From a checkpoint of a small sound classifier.
Model: 1.61M parameters, log mel input, norm batchnorm, activation relu6, depths [6, 6, 6], widths [40, 64, 120].
Training: 10700 steps, batches of 64, held-out accuracy 100%.
Data: trained on melodies that start on their tonic, played by one synthesised instrument, 26041 training examples, 26.3 epochs.
Rows from block 4 of a small sound classifier, named by matrix and row number. Rows with one number belong to one channel. Each number is 128 + 32 x the weight over its row's rms, rounded and kept within 0 to 255. All counts start at 0. Numbers have three digits each.
After each channel's rows are labels from the 100 clips, of 14976, where the channel reaches its highest value: "responds to" is what is common among them. Only what is clearly more common there than usual is listed. The data: melodies that start on their tonic, played by one synthesised instrument. In brackets: how many of the 100.
# convs0: expand pointwise conv (model.blocks.4.convs.0.weight, 240x40x1x1), inputs 0-39
# convs1: depthwise 5x5 conv (model.blocks.4.convs.1.weight, 240x1x5x5, trained with AdamW), a 5x5 kernel
# convs2: project pointwise conv (model.blocks.4.convs.2.weight, 40x240x1x1, transposed), outputs 0-39

convs0.204:099138128147195163091123092177149181172147128141090162121159138144088114112190111125151104123136188162050127125139141153
convs1.204:097125137143110080098113128133058074076159148094074084117149105102104141137
convs2.204:126071120124151126123150123124119144127045079075157131098151100106101193097096091115100110090095144121063106109133078149
responds to: white noise (28)

convs0.57:161122206111122127078083094078145145154189108094137116089139161182182122111145147176154115115138177147125170108138109114
convs1.57:143089081110149136080087112155151061072115144112115080096165129108092121150
convs2.57:143121144068136135169112137098117118176140167155165103153153127110133150124163137177109096113052176162109169087171161069
responds to: pace: fast (68)

convs0.16:107166143089128163146125102071122167166092130105149157072098124140146113121092171154112188139132196188103151124121069114
convs1.16:086106106134118062118100159151061126150162149092095105144115085114081137085
convs2.16:111175121125111172117156129146111148097156101083078199128146131112162131086134138144051104130158179140076120123186166102
responds to: pace: fast (67)

convs0.35:142092101124072174154063071096154168114134121114117161106125131120120119153151140153107135112166140168167136142127228172
convs1.35:131114106079095149142089124162162194147133143135106091090115120103070074093
convs2.35:124178101102140180180135090093084110118131135137096139058113112108130103137086128099089055112129111115170164162089169095
responds to: sine tone (39)

convs0.220:108125145148133144190191131070078159123112127101136103086147131171111131126109109150125117147103186178100176154181180089
convs1.220:133149143155083118105157138079110067176105074101137117094078118180155120138
convs2.220:184133130179180075129116093081124110136115130114192114150133097112149078115087087143116183092154145147061111152104127161
responds to: pace: slow (79)

convs0.232:081116125102089143084114171145169144149092141157146106138135169100086187178132096121110124172109206147165145074161115124
convs1.232:125125111136125129071130086145156077140074144164070128056126134076126106140
convs2.232:087134082124128170148130116129164157170096085154137136114104136069163156151127126113106126113158136166213197072128124171
responds to: pace: medium (78); horn-like (29)

convs0.117:141158122128098135194122112096153070098155138136128171150133226095129150157115152117100104157124118149174120158177118066
convs1.117:170153145168068150145123147052141142121145067146129140120083135145171150095
convs2.117:160055093175120156111167134102119133119112117107157053090127099109082113116169144127170142164107158099078090104118104181
responds to: square lead (34)

convs0.11:143071145144114183166132105162115111150180172107175149096121053118134114126090163102163153096140115101148119081157190126
convs1.11:170082123131101194088121107079191100130089087149084143120125125113140096142
convs2.11:113145124126060144143135143086100129057146068140126151135110104166134153080179144142105199125143130161143071149105142182
responds to: staccato (76); sine tone (26)

convs0.124:111130141182153161132094130066125164138200099159125157146127147160084167088126110164112140118135106175199171134153159167
convs1.124:121108124111126144139099049084159156103082081144170120081088146125136090097
convs2.124:155127155101085186127139096091124094126153126131149108043128205168122096105145142082077174112137126157174099113141111127
responds to: pace: medium (88)

convs0.144:128158149188142065143118128106164168198143129150116164202159091095160119091146143097151121117116129077078116115139123171
convs1.144:117119097169106113110058141068112107076135063150106090146090145132118151141
convs2.144:154174145077099107129142198065146158120109110146131147133143126073138127117145135155115137162073104090136187085066085115
responds to: vibraphone-like (30)

convs0.206:140092120165090170199167154168171121112124116135143109084133077105128191129119131106118122145133073108126164193175154164
convs1.206:118119127114126087112129149157077060158193159100076122180138094135094129128
convs2.206:107113147135110130184182148166124127180143124138134151108126082138107158128188111113170142188194100151133071144122098194
responds to: square lead (33); clipping (27)

convs0.131:158127123162130146187119227124153130106114158070118096122173175139113123154098103111106156108116175135096075099112113082
convs1.131:115110101136119109093065153136132064073141126115097071133137113105058138109
convs2.131:174114160100132117079138130142176063106135121071167077149107156103123109082140181155138176097161096179133138161153106104
responds to: trumpet-like (29)

convs0.29:108109149091108111147151175193151137098145182157154116119112093101125127096131140177142179192105182168180163159109147103
convs1.29:073124150101145067149141109131084134145102142041149140113129065149147120129
convs2.29:119186102164179110180113109148061151082105153142131135108083059134102135161150176165098137120087167124084105117113142136
responds to: pace: slow (75); trumpet-like (28)

convs0.228:074103122053142086119104129103092161134157143159185144165121118156105126095082144076156139139117144191175112071135144116
convs1.228:100106132122091086133150168094083135203154114068112158153113081113135102103
convs2.228:148150071132190090051102119137113153164161066147104121152102134076132152095112123126172137115205163116115132142155120134
responds to: pace: fast (100)

convs0.89:145127163126192161113088087112094145140184163111129160079151094164146090086100141142081115175134159112065133107160158161
convs1.89:138127109143133118165107088143093161101072155100178093073185149166125098154
convs2.89:141099108159165073129133114101122093069115103109098074141171117102105139173156168132137135166113157055066134098126083099
responds to: pace: slow (64)

convs0.68:113148169117173170114125096103133129054121058116142147110127140168163077173108174103154092170157123129158107069154114141
convs1.68:128125138119111174112140128152239125148125129214131133125117121138164133143
convs2.68:143145154139096107163081103099075100193124200131143108136102141173093113127158149168127164097109125156053136160152092144
responds to: pace: medium (76)

convs0.184:184176114107045172138125166108115117152111134117089145159130101121133107112117102115149158180158198161102103139150175079
convs1.184:130115117092070155123093126083174161055122135144149090137160098110072107127
convs2.184:104128081113074128130087100123108218171115163136173131109134086122097092176150075135146091157085118130108121146076142108
responds to: staccato (53)

convs0.134:088122093111103189168157123154159136085150112112044127114133167174144106156122116143121144195137175170115147081122172130
convs1.134:116084119104100100130095096153128184129091189100170107095148093097103089089
convs2.134:058147111107142139152151100208130191142170177166132094098139089091112105133136126113118133189170131125142112181136092131
responds to: white noise (28)

convs0.6:083075127097159174155145086100072119157095100157122115151130124125138095110134158129121130077142052113159182060141152149
convs1.6:132115146134102200111126179124181140141186111196118138172112143095137110103
convs2.6:163129138097086160176158138137114053163166137158107145121124118127120092141191112137082149153138139137137087180043093138
responds to: pace: slow (71)

convs0.210:077096175100094163153161198132104161164106098122141122064119129094094094106090120110104152068109110082129135112182143135
convs1.210:094102134147138089102172129154080124194151159072112188137152078116114125124
convs2.210:190097123158107145158098117064109169104093152131163119134146159110079187080086067141157101164110093144108161109111119145
responds to: pace: slow (94); sine tone (29)

convs0.56:122128132126109076138118117121088185118133140177094216101136145126070127077155164154071128145166150114136126169178090128
convs1.56:101124103147111094130100113153052141107109155067162109111199102163121106146
convs2.56:177107163104143132170165104118086086090095121080119171135098098077124106157110078155109176127161154114127132201173146113
responds to: pace: slow (76); sine tone (33)

convs0.82:140113103169092112078172186114155098198111126100136117105118099183132173135116148112115148126093131065106149066181129116
convs1.82:099159106078124087157134087086129131132066111106133133057098145128146070114
convs2.82:139085123197094087137086087082141111115128090207132130095172098152073086126178110139090156113113098116117136106121102136
responds to: pace: fast (63)

convs0.142:160113094112184141132108126143101148142187150170156156110137140073053156123095147174126127170145077119173150127155168178
convs1.142:126152125146121086161153100145055121143069132069154153081140095169148105137
convs2.142:140116138107138063116186109138117094112113132123109085112133094096071169134175136107175091179114138046102084153134093119
responds to: pace: slow (70); marimba-like (51)

convs0.123:151156153175126090117134170086134126157137132132182110127056147146144179109119138176147171159113143123118159106158191052
convs1.123:089072131176159116116134147152135082102169114098088105159141087096118177177
convs2.123:148093135083124171168180109102155195120167173133124185143127115098069125109174174184154087132155141125156131112146154138
responds to: staccato (55)

convs0.78:123170132090119049156145103072118161105169117110138104146106123197129098101150136096112157187094143103090135110125142060
convs1.78:062093142123142085074106148165081087117163133105116101172146083097107117117
convs2.78:123110119090129157139164110126203143131178132112200167152112123126058104170157151128079127114113142118110124170143199093
responds to: sine tone (30)

convs0.237:087114172180126069121083166049116116097140153117120085132152137069126104113106080071129108085139111097124097147151109126
convs1.237:151162197153125151176161139134133126089101113102069088157136086097082131107
convs2.237:110127131066119132125115152130119119132155192123075091060139168195123105155112097096152095085121091170132150193111110147
responds to: pace: slow (68); vibraphone-like (37)

convs0.83:159150142088121162119194058095124136136133059116116131116171135158149119166100159110145157106146173147178170118159169179
convs1.83:113118104107092126092122088136066078089099104112105148117153142165197146175
convs2.83:142134154151141108079102183139176116108153134153150090189099149116096165158115086119147126104142129106090166153046081175
responds to: sine tone (26)

convs0.200:087087091119141128093099124186097166157120153136120165116125101043134125181140171070145131159144173180168152127149131123
convs1.200:127121131133138096145082147095059158064173080083153103144088147146104124121
convs2.200:098158124100071205136121120165127100161184090149128155142110132086130200157149107095121078135072153143155148129136109171
responds to: sine tone (29)

convs0.188:083139151104117133156196116101098097131114167134134098148037097083130112092136085136091162128143143169191154149131119170
convs1.188:111095103104116058114120113080066140149126105073105127112096109096126107069
convs2.188:081175104166131153175173118107094104102187175170126101093105118135109170134099123103121074141097139125163152203109151108
responds to: pace: slow (64)

convs0.8:107112117110158161201125140177153129154118096078072065157067117096153124124109100136178139113083067116123102150137118111
convs1.8:198091072089108137120091119142120108104136134085152156151140076170180121148
convs2.8:133154110161119095141093178148144144083116225166184141134133124122135092098078124091152095124182109170103095098129096120
responds to: pace: slow (74); vibraphone-like (28)

convs0.174:173167148147188143101121124193181166148191131134180184099130131107137117152146151105113133108171144157112169131162103180
convs1.174:077123152109107072134158091104054125183082091102109131113096116126097135141
convs2.174:145097192095126133102115165142142147078049096126161086117136133063117143164168121106156071131107121116111158142135172077
responds to: sine tone (27); white noise (27)

convs0.137:144146097107151140138141084114079150159157103117167102102083114187123145112083137187179119152082151187107136120162090072
convs1.137:117156144121130112112173112083098071159127051117108162125057114140136139091
convs2.137:152109130121195104077178116151137144149104111102112074131102070157132132058075100140136142170110123096085076096111131156
responds to: pace: slow (75)

convs0.152:135130099115147083138135123110113189110173058122142095083033120129100123150133109143136136169140177138152153178167140085
convs1.152:143109108136139112105116116169118141130111210107128121104232114108115116170
convs2.152:093091178181148126174171146119108100100103079138157160133123110093155079116105187180188138086134151158149169126107147123
responds to: pace: fast (94)

convs0.52:128175069139122161146129116094107135058132164117045080149112145125147181140153085107128101119100142180115133082094127094
convs1.52:071129144130089093141097154089072143112153079085115093148074090149124146103
convs2.52:195140115149091151116112080096172120110132124142088133156145160156178073122135203201122101134100115076132135114167135130
responds to: pace: medium (64)

convs0.218:077128072098160140113141087107089097161111150167106125115076084107181149146151076119038140152130109111145142092153119144
convs1.218:098161132097161136150108101189081168099120207111138124128164132139083100151
convs2.218:108152167133079085116076057170060147125121108095121165157105134096103174092115131114123167132126112098149187117180141124
responds to: pace: slow (72)

convs0.80:159127118099196114116103099146097155125126147199157104131100152144163164129110186058165126169178145121185115158149147121
convs1.80:148120108119063111117120136081125149214152093105150191147098113115114100107
convs2.80:091124062125176110056094141121129175200172098119152124098143122134104085134146072112142125124185159158166113116105121131
responds to: pace: fast (100)

convs0.27:121145140129107131229115124076126114144154116159104130116141135122135108115069137113112172179166147129097071182203134131
convs1.27:163147136122105144128157118048171154139142080171135124118051117116085128104
convs2.27:177132146098080161177104103113081152116068160099130105118127117106123081045119097100157188131095103142129116092162149120
responds to: pace: slow (60)

convs0.149:118111038076146116134136164123126104142136143115123118144101092082132110176125115119022101155139091164106137148148097090
convs1.149:157141075127144158135092165163169108080137157164089089139160147073102170129
convs2.149:168115127159117071088142078173146202148102144060166162115095161113145109116082162086150158116138100095136113124112091113
responds to: pace: slow (68)

convs0.33:125091092122126162124085087117144129115162132125072171179079124116104158135161112119112138103155161159078164174181159200
convs1.33:123121106129117155089089160086169065123182071131075137144082095115124130124
convs2.33:110162116186147133180151154098153148127138157094092132111136078077146137179153111124183079199161143084143117121141092089
responds to: pace: slow (73); sine tone (27)

convs0.164:124145129081095173165096093104076107105195119085098143151113135158124170167142128110177151065117117120077186148133140101
convs1.164:114153117138077086164119163072088145095169060106161145139078119127155135129
convs2.164:136148084183081177071125111118129186102066101114114120122115166142131125130076173154134080143127056102126100115133122166
responds to: pace: slow (66); sine tone (27)

convs0.26:157177159125177112198161141110162109095131159151114145124157126128045107163119137111156111163136153072183088148159128161
convs1.26:162096111132076167114095152046137102121118065144112119106065118115114119131
convs2.26:172156113126115053110193116086191128088156129128135087146126129080162130070162113151149150151163151098091091111134115164
responds to: pace: slow (84); sine tone (28)

convs0.63:143083100095133138103081098087141195163098127197092097152092066152095155160129096120158146104111096153099140096105162124
convs1.63:116106090131119101134165122105094145198153081067077165153125101086126135156
convs2.63:146138142042125106058129113111107075094153093124148107118148142179122142113090182162179111118139127145134082079175146113
responds to: pace: fast (100)

convs0.17:125157056120108123109106149150155171135106140188138159150162180062103175123112140156053135091137148131144112135160159173
convs1.17:132124103115086145098134074128163058143074174139098138060132140126110094121
convs2.17:071131128122118159130119132158147155170100110089121142145150171053158161118126112139101095134141175139219197155137128160
responds to: pace: medium (86)